Weights of a small sound classifier: batches of 64, 26041 training examples.
Rows from block 7 of a small sound classifier, named by matrix and row number. Rows with one number belong to one channel. Each number is 128 + 32 x the weight over its row's rms, rounded and kept within 0 to 255. All counts start at 0. After the name is the row's rms in percent of the matrix's.
After each channel's rows are labels from the 100 clips, of 14976, where the channel reaches its highest value: "responds to" is what is common among them. Only what is clearly more common there than usual is listed. The data: melodies that start on their tonic, played by one synthesised instrument.
# convs0: expand pointwise conv (model.blocks.7.convs.0.weight, 384x64x1x1), inputs 0-63
# convs1: depthwise 5x5 conv (model.blocks.7.convs.1.weight, 384x1x5x5, trained with AdamW), a 5x5 kernel
# convs2: project pointwise conv (model.blocks.7.convs.2.weight, 64x384x1x1, transposed), outputs 0-63

convs0.147 093 [187 122 139 151 170 155 115  82 207 130  81 189 149 119 124 123 124 169 102  99 111 102  90 150 173 163 106  79 122  88  73 129 120 125 149 140 166  72 104 141  94  99  96  89 105  75  90 159  98  91 160 103 113 125 126 133 135 121  89 110 193 127 148 143]
convs1.147 097 [ 87 138 151 102 153 132 112 140 136 103 169 113 117 179  63 162  95 114 183  77 112  80 101 119 102]
convs2.147 110 [131  72 131  77  44 134  82 115 108 179  78 125 134 136 123 135 154 151 163 151 137  72  67 145 177 147 142 100 139 157 166 162 133  91 152 131  90 111  53 117 131 152 151  70 120 139 106 142 159 115  94 154 164  85 118 134  97  78  88 148 119 110 128 115]
responds to: pace: slow; sine tone

convs0.344 124 [146 120 137 137 147 182 117  59 102 163  97 109  98 125 149  76 153 149 139 125 150 112  83  67 148 158 139 133 125  77  84 132 110 149 148 125 148  47  75 207 125 145  83 178 126  90 194 133 121 120  94 125 116 112 149 116 128 155 112  80 123  79 136 129]
convs1.344 106 [137 107 112 136 109 157  82 151 137  68 141  59 142 158  49 141  84 136 143  96 135 105 145 128 102]
convs2.344 140 [132 118 100 124  34 128 116 105 140 145  58 130  45 154 137 100 125 189 140 171 116 140  86 103 161 143  87 141 122 185 190 112  96 129 122 111 109 130  80  85 186 122 156 133 149 104 126 122 119 125 152 148 112 145 119 130 137  83 116 171 143  62 102 121]
responds to: pace: slow

convs0.253 092 [159 105 101 125  82  69 143 110 121 125 143 161 136  82 113 166 108 141 188 154  79 125 118 130 105 115 198 180 123 170 121  97 112 183 164 144 169  91 177 113 120 100 102  99 112 125 178  97 187  71 129  81 123 145  83 154 163 153 149 136 101  87 140 120]
convs1.253 095 [ 98  95 147 136  97 157 109 124 132  50 202 113 109 148  85 112  78 131 147  76 121 111 135 129 106]
convs2.253 094 [125 181 124  59 195 165 149  78 180 121  97 156  94 109 136 143 146 131 160 110 150 115 124 167 133  74  79 138 106 107  99 144  91  89 116 122 171 133 150 192 132 177 201 164 156  88 109  94 119 151 166 122 112 126 160 162 141  81 154 127 109 155 109 132]
responds to: pace: fast

convs0.157 079 [133 112  87 144  83  63 125  97 171 123 140 113 117 121 138 115 116 139 153 135 149 176 111  91  86 129 141 101 151 153 150  97 152 153 193 135 166 128 189 147 166 146 103 168 167 132  96  95 136  99 104  76  36 143 148 183 102 152 117 159 134  75 147 178]
convs1.157 111 [161 137 125 119 103 136 121  99 130  65 157 116  64 131  60 137 115  82 136  54 140 126 111 141 107]
convs2.157 076 [ 96 157 133 114 154 188  97 161  92 112 127 171 173 116  68 133  83 154 139  91 126 124 133 163 102 123 142 130 130  66 172 118 137  85  64 166 155 138 144  93  39 136  92  98 124 163 118 148 125  98 124 157 132 117 121 140 114 163 111 161 142  81 119 209]
responds to: pace: slow

convs0.91 108 [139  71 104  74 117 130 121 102 117 113 125 205 127 147 191  90 123 142 207 122 115 119 123 113 113 133 143 102 113  96 163 142 192 152 131  78 175 130 125 102 143 134  85 131 132 142 145 134 136  81 148 156 193 126 161  51 148 120 162 124 173 159 180 128]
convs1.91 096 [151 126 126 111 105 152 129 127 143  86 227 176 105 154 109 153 139 119  79  87 164 100 120 101 112]
convs2.91 091 [184 121 145  97 126  88 168  87 138 101 139  81 162 142  94  88 100 157 168 163  59 140 126  79 103 159  75 122 141  69 145 136 147 122 164 118 144  87  80 122 133 104  70 119 153 160 105 156 127  93 120 152 147 160 190 122 147  89  94 150 107 177 168 152]
responds to: pace: medium

convs0.178 114 [146 104  84 115 171 140 144 138 152 117 107 180 132 163  86 126 108 116 178 194 145 100 183 147 146 154 159 151 148  76  82 179 116 119 149 140 129 159 102 129  83 156 132 175  96 116 147 136  61  84 155  76 181 136 108 117  98  94  95 126 106 131 200 119]
convs1.178 130 [134 146 131 140 127 126 112 131 121 108  47  65  63  59  64 129 139 130 131 137 137 141 143 126 139]
convs2.178 091 [142 105  90 149 171  98 110 143 127  90 157  72 115 126 164  90 172  97 113 108  78 123  76  88 158 152 125 101 145 134 130 138 109 194  58  97 115 127 165 109  72 123 133 155 125 141 156 113 195  99 171 118  72 129  92  95 149 140 208 137 131 149 109 125]
responds to: pace: medium

convs0.246 057 [129 119 154 211 155 137  85 168  81 126 141 152  94 162  70 131 148  74  79  95 120 177 156 139  84  86  74 110 104 159  71 101 137 178 129 125 133 125 117 130 143 143  56  78  93 143 124 185 118 128 116 117 112 137 136 141 123 122 127 130 115  86 113  66]
convs1.246 091 [101  93 146 130 135  84 102 133 134 126  91 126 176 187 154  75  78 116 179 174 116  86 112 147 125]
convs2.246 060 [ 95 146 152 149 175  58  78  71  91  91  83 135  56 121 116 148 130  97  97 140 143 102 121  66 144  66 116 180 122 136 131 104  93 125 166 104 120 116 128 144  68 177 121  96  97  88 103 100 112 160 113 164  81 150 126 113  80 160 137 150 107 130 113 149]
responds to: pace: fast

convs0.262 107 [169 111  91  83 110 100  99 103 120 151 183  91 145 157 114 143 162  52 180 114 172 133 104 122  96  63 148  73 174  83  31 153 104 186 103 136 120 112 112 136 116 103 102 116 139  87 145 130 154 103 110 116 134 106  99 159 139 111 149 125  96 107 122 111]
convs1.262 089 [119 146 136  95 145 123  83 118  76 122 210  91 131 114 179 139  86 138  78 172 101 149 114 134 127]
convs2.262 110 [ 58  89 125 142 136 159 104 181 136 136 123 116 158 123 140 150 177 115 217 119 155 185 118 179 139 119 141 185 116 131 157 177 106 167 130 105 106 109 114 122 156 131 103 191 144 147 145 126 154 151 146 104 153  87 166  89 116 130 103 156  59 177 177 140]
responds to: sine tone

convs0.238 072 [181 150 164 155  95 120  91 107  88 134 117 132 115 121 112 137 127 142 161 163 112 127 196 153 107 152 140  96 137 141  60 138 151 129 151 111 157 129 101 135 103 236 116 102 114 116 156 113  82  83  92 155  90 107 143 114  74 125  79 115 138  76 204 129]
convs1.238 089 [130 122 116 110 111 160 159 115  88  53 192 200 119 111  69 146 126 122 116 100 128 128 117 108 110]
convs2.238 075 [164 134 135 120 135  74  92 135  96  97  97 119 160 119  83 154 146 161  49 117 156 159 162 147 129 123 221 126 121 119 116 148 218 137 129 129 122 110 173 132 121 164 152 109  95  59 113 132  74 130 175  93 150 100 129 131  80  97 115 115 155 141 134  92]
responds to: pace: fast

convs0.3 152 [121 172 165 197 135 128 143 157 130 148  82 171 109 146 147 108 159 135 134 110 149  71 144 191  95  98 133 135 148 143 141 175 118  93 142 159 182 120  98 121 189 114  95 103 127 169 127  83 115 132  70  92 229 138 127 105 162 114 125 169 135 149 124 160]
convs1.3 092 [171 138 141 150 167 115 157 145 181 121  83 105 124  83  75 148 182 159 160 139 150 144 156 163 168]
convs2.3 191 [122 139  99 177 132 179 139 141  62  92 145 113 119 155 138 143 146 108 131  70 131 125  90 191 133 121  79 131  93  65 184 176 173  92 150 157 111 142 136 143 186 134 126 142  65 136 149 137 116  91 119  92 127  82 128 105 171  98 199 100  98 128 155 141]
responds to: pace: fast; vibraphone-like

convs0.117 132 [116 124 116 117 130 153 167 145 133 162  47 112 151 106  93  69  90 128 109 120 195  83 120  76 149 134 113 136  95 124 135 129 138 163 195  95 113 132  89 153  81 106 114 174 116 124 146 189 108 109  90  61 155 102  66 149 114 158 125 141 165 110 144  86]
convs1.117 090 [ 81 144  94 136 111  95 153 123 156 105  82 171  79 163  73  98 165 105 177  85 111 147 127 130 108]
convs2.117 133 [103  75 194  89 143  87 118 133 119  87 101 105 161 155 124 173 120 183 109 173 134 147 128 114 131 106 167 148  76  95 140 160 133 132 166 165 131 208 126 116 118 169  80 125 151  96 133 135 107 175 150  76 134 114 121 132 141 190  78 140 124 170 105  66]
responds to: pace: medium

convs0.257 088 [132  95  94 143 134 116 178 152 127 161 105 121 182  42 123 129 121  54 149 151 101 126  96 101 118 180 115 121 122 112  93 146  76 159 100 118 160 126 106  82 174 123 156 156 122 161 183 188 152 133 138 136 100  92 110  76 159 147 121  58 124 113 107 171]
convs1.257 093 [ 97 156 115  99 124 110 143  85  62 134 108 138 114  88 203  86 130 120  89 156  88 152 146  91 140]
convs2.257 074 [104 136 190  80  57 100  61 147  70  87 128 131 107 150 123 126  87 167 118 156 129  94 133 161 146 146 109 190 107 156 125  71 126 125 112 146 127 124 137 112 145 126 138 123 113 124  67 196  65 131 161 164  60 156 173 109 137 130 100 138 126 126 111 158]
responds to: pace: slow

convs0.266 193 [146 163 108 139  86  65 112 119  91 147 103 136 114  87 137 153  88 124  94  64 190  45 133 129 135  97 115  95 145 111  75 126 126 121  83 162 115 124 134  76 177 113  88  84 210 165 128  73 113 119 107 119 141 153 123 123 137 150  98 109 159 121 162 144]
convs1.266 093 [154 147 158 143 144 196 184 153 199 184 113 101 113  92 148 110 124 103  94 103 126 105 119 112 114]
convs2.266 226 [117 147 117 178 143 141 122  73 146 106 100 143 118 182 140 168 148  91 151  98 131 145  71 177 145 142 147 144  88 104 199 173 103 109 117 122 106 119 127 157 101 127 143 147  78 142 143 185 125  82  62 133  68 133 157 139 184 146 192 105 104  75 146 124]
responds to: pace: fast

convs0.70 101 [105 126 123 146 118  84 145 202 118 156  95 149 148  86 161 142 164 122  92  84 105  64 163 131  79 136 157 111 144  93 122  95 177  95  68  93 134  85 116  82 153 135 136 118 195 106 147  81  99 118 102 131 117 197  90 177 161 134 166 134 132 145 128 111]
convs1.70 102 [132 108 120 113 121  92  79  96  93  73  54 118  98  79  73 103 105 106 116 116 140 113 120 165 144]
convs2.70 134 [109 122 183 136 110 110 104 139 156 152 155 198 118  86 141 146  97 129 150 175 101 186  91 108 110 124 105 133  70 165 138 133 107  93 117 127  84 162 127 166  43 142  71 211 105 168 113 145 150 129 149 166 127 142 169 128 112 141 150 103 162 104 162  96]
responds to: square lead

convs0.230 114 [144 101 135 126 142 134 151  66 142  69  85 104 148 134 180 124 172 114 134  79 131 138  88 136 145 120 182  94 135 157 132 140 129 183  87 123 117 137 133 139 157 208 143 139 182 126 152  77  69 155 164 175  98  73 150 130 104 130 154  71 128 104 171 161]
convs1.230 096 [104 123 134 129 106 136 102  77 127 142 170 106 102 105 224 128 156 138  80 149 120 149 131 109  68]
convs2.230 117 [135 119 161 193 160  83  98 136 119  91 146 139 134 141 109 134  69 164  98 119 173  94 106 140 168 112  67 106 138 166 166 173 103 176 174 172 149 154 198 141 112 132 147  92 141 142 141 117 155 100  95 120 103 102 182 101 144 190 117  72 134 139  83 122]
responds to: pace: slow; sine tone

convs0.342 102 [127 108 166 139 193 101 157 107 185 125 114 148 173 143 191 159  93 133 114 144  96 132 101 162 179 162 128 136 128  75  88 131  84 118  67 140 143 143 139 169 113 123 156 119 146 118 166 157  94  99 111 122 133 116 170 114 207  75 106  93 136 136  73  71]
convs1.342 101 [104 122 102 123 129  79 128  96 118 146  36 142 126 158 170  47 153 117 127 156 105 126 108 122 131]
convs2.342 103 [131 167 159 148  89 154 197 127 139 171 117 142  80 104 109 141 135 170 109 151 139 161 141 155 181 178 128 117 134 118 115 109  90 151 144 175 137 171 114 127 111 170 206 179 139 170 164 161 105 103 163 121  92 120 110 107 185 106 134  91 126 203  83 148]
responds to: pace: medium

convs0.365 126 [ 51  94 121 104 108 139 129  78  81 150 196 103 156 131 131 116 153 165 135 129 123 126 133  92 148 173 126 139 133 143 104 116 227  87 146 107  95 157 194 157 147 199 133 164 101 126 165 116 129 116 160 118 121 117 129 135  80  91 147 118 160 111  83  87]
convs1.365 089 [122 127 123 141 164  84  98 129 138 189  75 120 141 173 210  94 110 106 144 155  95 104 129 136 160]
convs2.365 128 [114  98 133 111 128 148 128 118  69 119 153  96 155 112 129  64 101 131 136 135 128 133 124 135  94 127  46 142 155 106 142 197 133 131 144 107 153 109  97 126 149 117 144 167 167 125  71  97  87 146  93 136  41 215  76  73 134 114 119 162  96 128  97 136]
responds to: pace: slow

convs0.54 117 [125  98 159 173 113 109  96 108 125 136 112 106 144 141  87  93 129 159 127 108 194 119  99  67 170  91 124 175 132 147 127  48  92 148 147 122  97 100  90 147 123 120 140 149 165 156  83 144 113  76  93 105 149 159 124  57 157 185 174 153 175 133  90 105]
convs1.54 100 [ 95  98 152 143 157 137 110 145  77 167 172  73 143  72 161 151 116 124 104 172 151  85 168 114 146]
convs2.54 101 [156 134 156  97 106 159 184 134  53 159 138 149 104 128 130 124 112 103 121 102 128 139 100 151 167 180  62 186 129 135 101 102 181 155 124 147 159 154 119 112 117 122 117 189 148 127 114 133 165  98 106 107 108 158  56 136 151  55  89  87  66 110 132 105]
responds to: pace: medium

convs0.39 121 [153  85 101  93 126 102 112 142 129 162 150 112 104 152 173 115 137 116 105 183 115 131 191 105 120 123 151 127 157 119  83 115 100 119   2 177 102 144 106 144 160 162 152 105 183  82 129 114 116  79 135 132 128 149 126  81 104  87 112 130 142  59 133 144]
convs1.39 090 [132 197 106 107 142 133 153  83 129  90 130 107  99 190  91 123  75 154 149 136 103 118 171  77 122]
convs2.39 115 [183 189  93 163 138 156 102 101 138 126 137 135 105 104 143  93  63  90 125 149  66 157 179 110  84 104 117 162 108  94 155 181 124  97 102 132  89  85 177 157 152 122 119 134 139 179 151 117 172  88 143  91 150 151 144  93  57 132 121 154 145 148 121 174]
responds to: pace: fast

convs0.260 117 [ 44 158 110 145  81  84  77 149 158  78  96  66 170 146 122 135 176 137 110  89 117 122 119 172  92 202 172 109 131 124 144 109 150 129  97 138 122 155 157 100  68 132 117 119 119 143 109 190 117 117 128 146 146 142 177  72 121 163 122  97 143 167 118 130]
convs1.260 084 [ 90 131 132 119 106 162 129  78 112 158 199 144  78 113 222 124 160 111 127 137 115 116 134 139 122]
convs2.260 103 [107 165 100 194 157 106  93 105  96 139  98 134 129 104  95  51 171 118 130 167  89 132 116 159 134 168  78 124 158 144  96 168 157 117  82 179 135  83 125 141 173 175 139 170 124 101 121 156  80 145 163 137 116 118 102 110 179 150 102 117 175  72 151 167]
responds to: pace: slow

convs0.36 097 [140 135 150 143 106 102 188  86 110 169  46 122 131 125 130  82 143 123 144 107 154  62 100 105  96 101 119 107 122 142  89 146 164 111  79  75 160 125 110 111  88 103 121 154 159 128 157  82 148 130 123 110 179 206  88 102 158 173 147 155 132 179 172 135]
convs1.36 116 [119 140 150 146 111  66 100 117  81  60  82  94 113  67  76 105 120  96 116 104 118 143 139 126 122]
convs2.36 089 [136 142 128 167 117 123 124 168 184 156 138 168 134  93 153 198 112 156 149 174 110 149  96  85 156  47 152 123  94 137 146 108  87  96 152  93  77 145 133 179 105 134 141 164 157 100  94 133 147 199 152  99 100 131 179 142  95 165 140 109 163  82 121  98]
responds to: sine tone

convs0.271 158 [ 95 196 136 116 129 113 158 106 223 141 186 144 150 144 102 151 142 112 146 167 186  96 109 128  91 136 161 139 152 106  98 117  89 151 163 155 173 110 112 129  92 174 119 143 123 100 110 124 126  74  49 126 126 117 168 130 148 153  98 141 182 175 139  87]
convs1.271 119 [130 151 122 118 118 139 109 138 124 157 153 100 140 128 255 132 110 137 133 180 120 136 132 129 121]
convs2.271 191 [136 160 128  96 125 126  93 121 129  82 121 129  62  98 144 144 161 115 162 191 189 105 131 118 169 150 154 176 101 127 119 176 153 111 135  77 115  93 113 114 148 147  97 171 125 125  98 112 154 226  81  79 152 141  94  88  94 147 136 167 132 117 182 107]
responds to: pace: fast

convs0.66 124 [184 135 159  94 186 190 153 140 145 103 155 120 193  99 135 140  88  97 159 134 122 139  46 170 151 186  71 139 142 158 150 156 141 107  39 170 148  93 169 134 112 179 113  84 132 130 150 128 124 146 105 158 155 145 129 133 128 160 134 123 133 107 119 120]
convs1.66 114 [125 113 111 109 123 202 138 135 112 136 248 129 145 107 154 155 123 136 126 149 124 127  90 126 141]
convs2.66 132 [116 164 164 141 181  21 179 140 150  75 179 137 107 104 121 126 125 195 116 144  98 149 110 139  94  87 130 124 104 186 151 143 173 117 108 124 151 110 131  94 107 145  57  98 149 110 129  91 167 128  84  93  91 132 151 111 121 141 147 165 157 111 157 136]
responds to: pace: slow

convs0.141 116 [109  66 137 151 139 133 127 123 140 166 162 128 189 162 172 109 153 153 129 141 129 166 172 131 116 142 111 164 119  90  76 104 196 104 155 109 138 161 186 101 113 193 152 118 107 127 192 110 138 155 157 161 113  83  53 132 139 120 126 121 122  93  59 102]
convs1.141 116 [119 135 133 121 121 120 120 110 112 139 195 185 198 178 204 137 124 123 116 134 109  97 113  95 105]
convs2.141 135 [ 82 129 138 154  95 184 153  99 125 180 107 182 102 133 124 133 111 117 151 111 111 147 158 152  75  78 136 124 140  86 149 146 175  82 193  80 110 157 145 108 118 183 111 151 110 114 163  74 113 100 159 174 170  77  67 133  74 129 114 116 136 105 138  92]
responds to: square lead

convs0.241 089 [140  80 102 157 166 164 138 114 144 144 121 148 111  73 147  98 179 113 139 145 110 225 101 174 177 101 132 120 123 168 122 171 137 143 142  80 136 140 143  94 195 113 128  96 110  41 170 135 115 105 116 117 106  89 144 106 149 108  97 152 124  67 148 149]
convs1.241 093 [119 119 139 124 100 100 140 126 139  87 113 162 184 186  62  80 146 139 107  67 107 145 126 130  84]
convs2.241 069 [145 121  42 199 134 135 130 148 130 114  94 138  94 107 125  85  96 146  58 145 118 139 106 125 166 167  86 177  97 108 102 124 129 123  70 100 137 113 107 194 113 117  85 132  84  97 110 152 133 103 128 160 182 180 114 133  72 136 145  63 120 147 133 128]
responds to: pace: fast

convs0.235 075 [179 163 102 147 173 114 124  76 119 124  99 182 157  80 187 172 121 109 132 143 147  98 131 120 138 124 152 126  88 104 119 110 165 130 118 159  95  75 130 102  85  85  96 140 115 134 160  77  57 150 129 128 113 161 155 178 182 142 134 111  90  53 116  89]
convs1.235 110 [134 128 102 128 158 150 116  83  68 119 143 132 102  32 144 145 119  70  90 139 158 139 114 140 150]
convs2.235 087 [127 125 124  81 180  26 118 133 131 152 129 134 168 143 106 155 117 170 158  87 121 177 171 153 106  60 181 168  90 129 136 127 116 107 163  72 138 147 170 161 145  95 129 133  95 157  94 118 134 142 156  93 136 160  53 143 158  98 123 154 156 111 105 131]
responds to: pace: fast

convs0.105 072 [116 142  81 101 227 101 129 108 154  85  98 183 136 126 106 105 160 171 109  70 115  88  89 140 118 111 101 122 113 167 129 125 129  71 104 142 162 111 136 172 131 171 125  89 115 120 154 176 115 143 145 170 105 135 111  67 131  90 154  54 107 159 109 113]
convs1.105 128 [ 63 117 123 144 142  40 157 137 141 143  55 150 135 122 125  68 132 132 108 116 123 129 132 147  94]
convs2.105 081 [132 101 147 143 144 160 137 126 159 168  91 136 147 143  94 114 155 136  99 107 148 151 131 139 195 115 182 191 147  86 108 118  83 184 166 125  97 178 171 113 172  59 116 136 141 121 174 148  82 185 151 124 134 139 107 158 122 186 136 115  84 105 132  62]
responds to: pace: slow; sine tone

convs0.225 089 [102 133 113 127 126  74 118 165 180 150 140 142 172  76 131 158 197  92  60 117 127  82 138  99 112 140 141 104 118 160 109 113 148 108 119 105 159 121 102  76 211 169 117 118 178 116 189 125 138 167 139 119 115 190 106 131 133 176 151 104  78 157 137 114]
convs1.225 104 [ 77 110  95 118 122  94  87  88 120  89  71  92  72  86  74 148 124 122 149 114 166 144 142 138 127]
convs2.225 099 [157 107 175 122 141 131 135 155 147 155 105 155 122 133 113 145 120  66 136 141 125 179 106 126 131  74  96 109  76 122 215 128 121 104 135  85  88 135 129 186  42 128 148 170 115 166 128 171 145 148 156 155  80 145 182 112 126  98 165 142 119  68 142  91]
responds to: square lead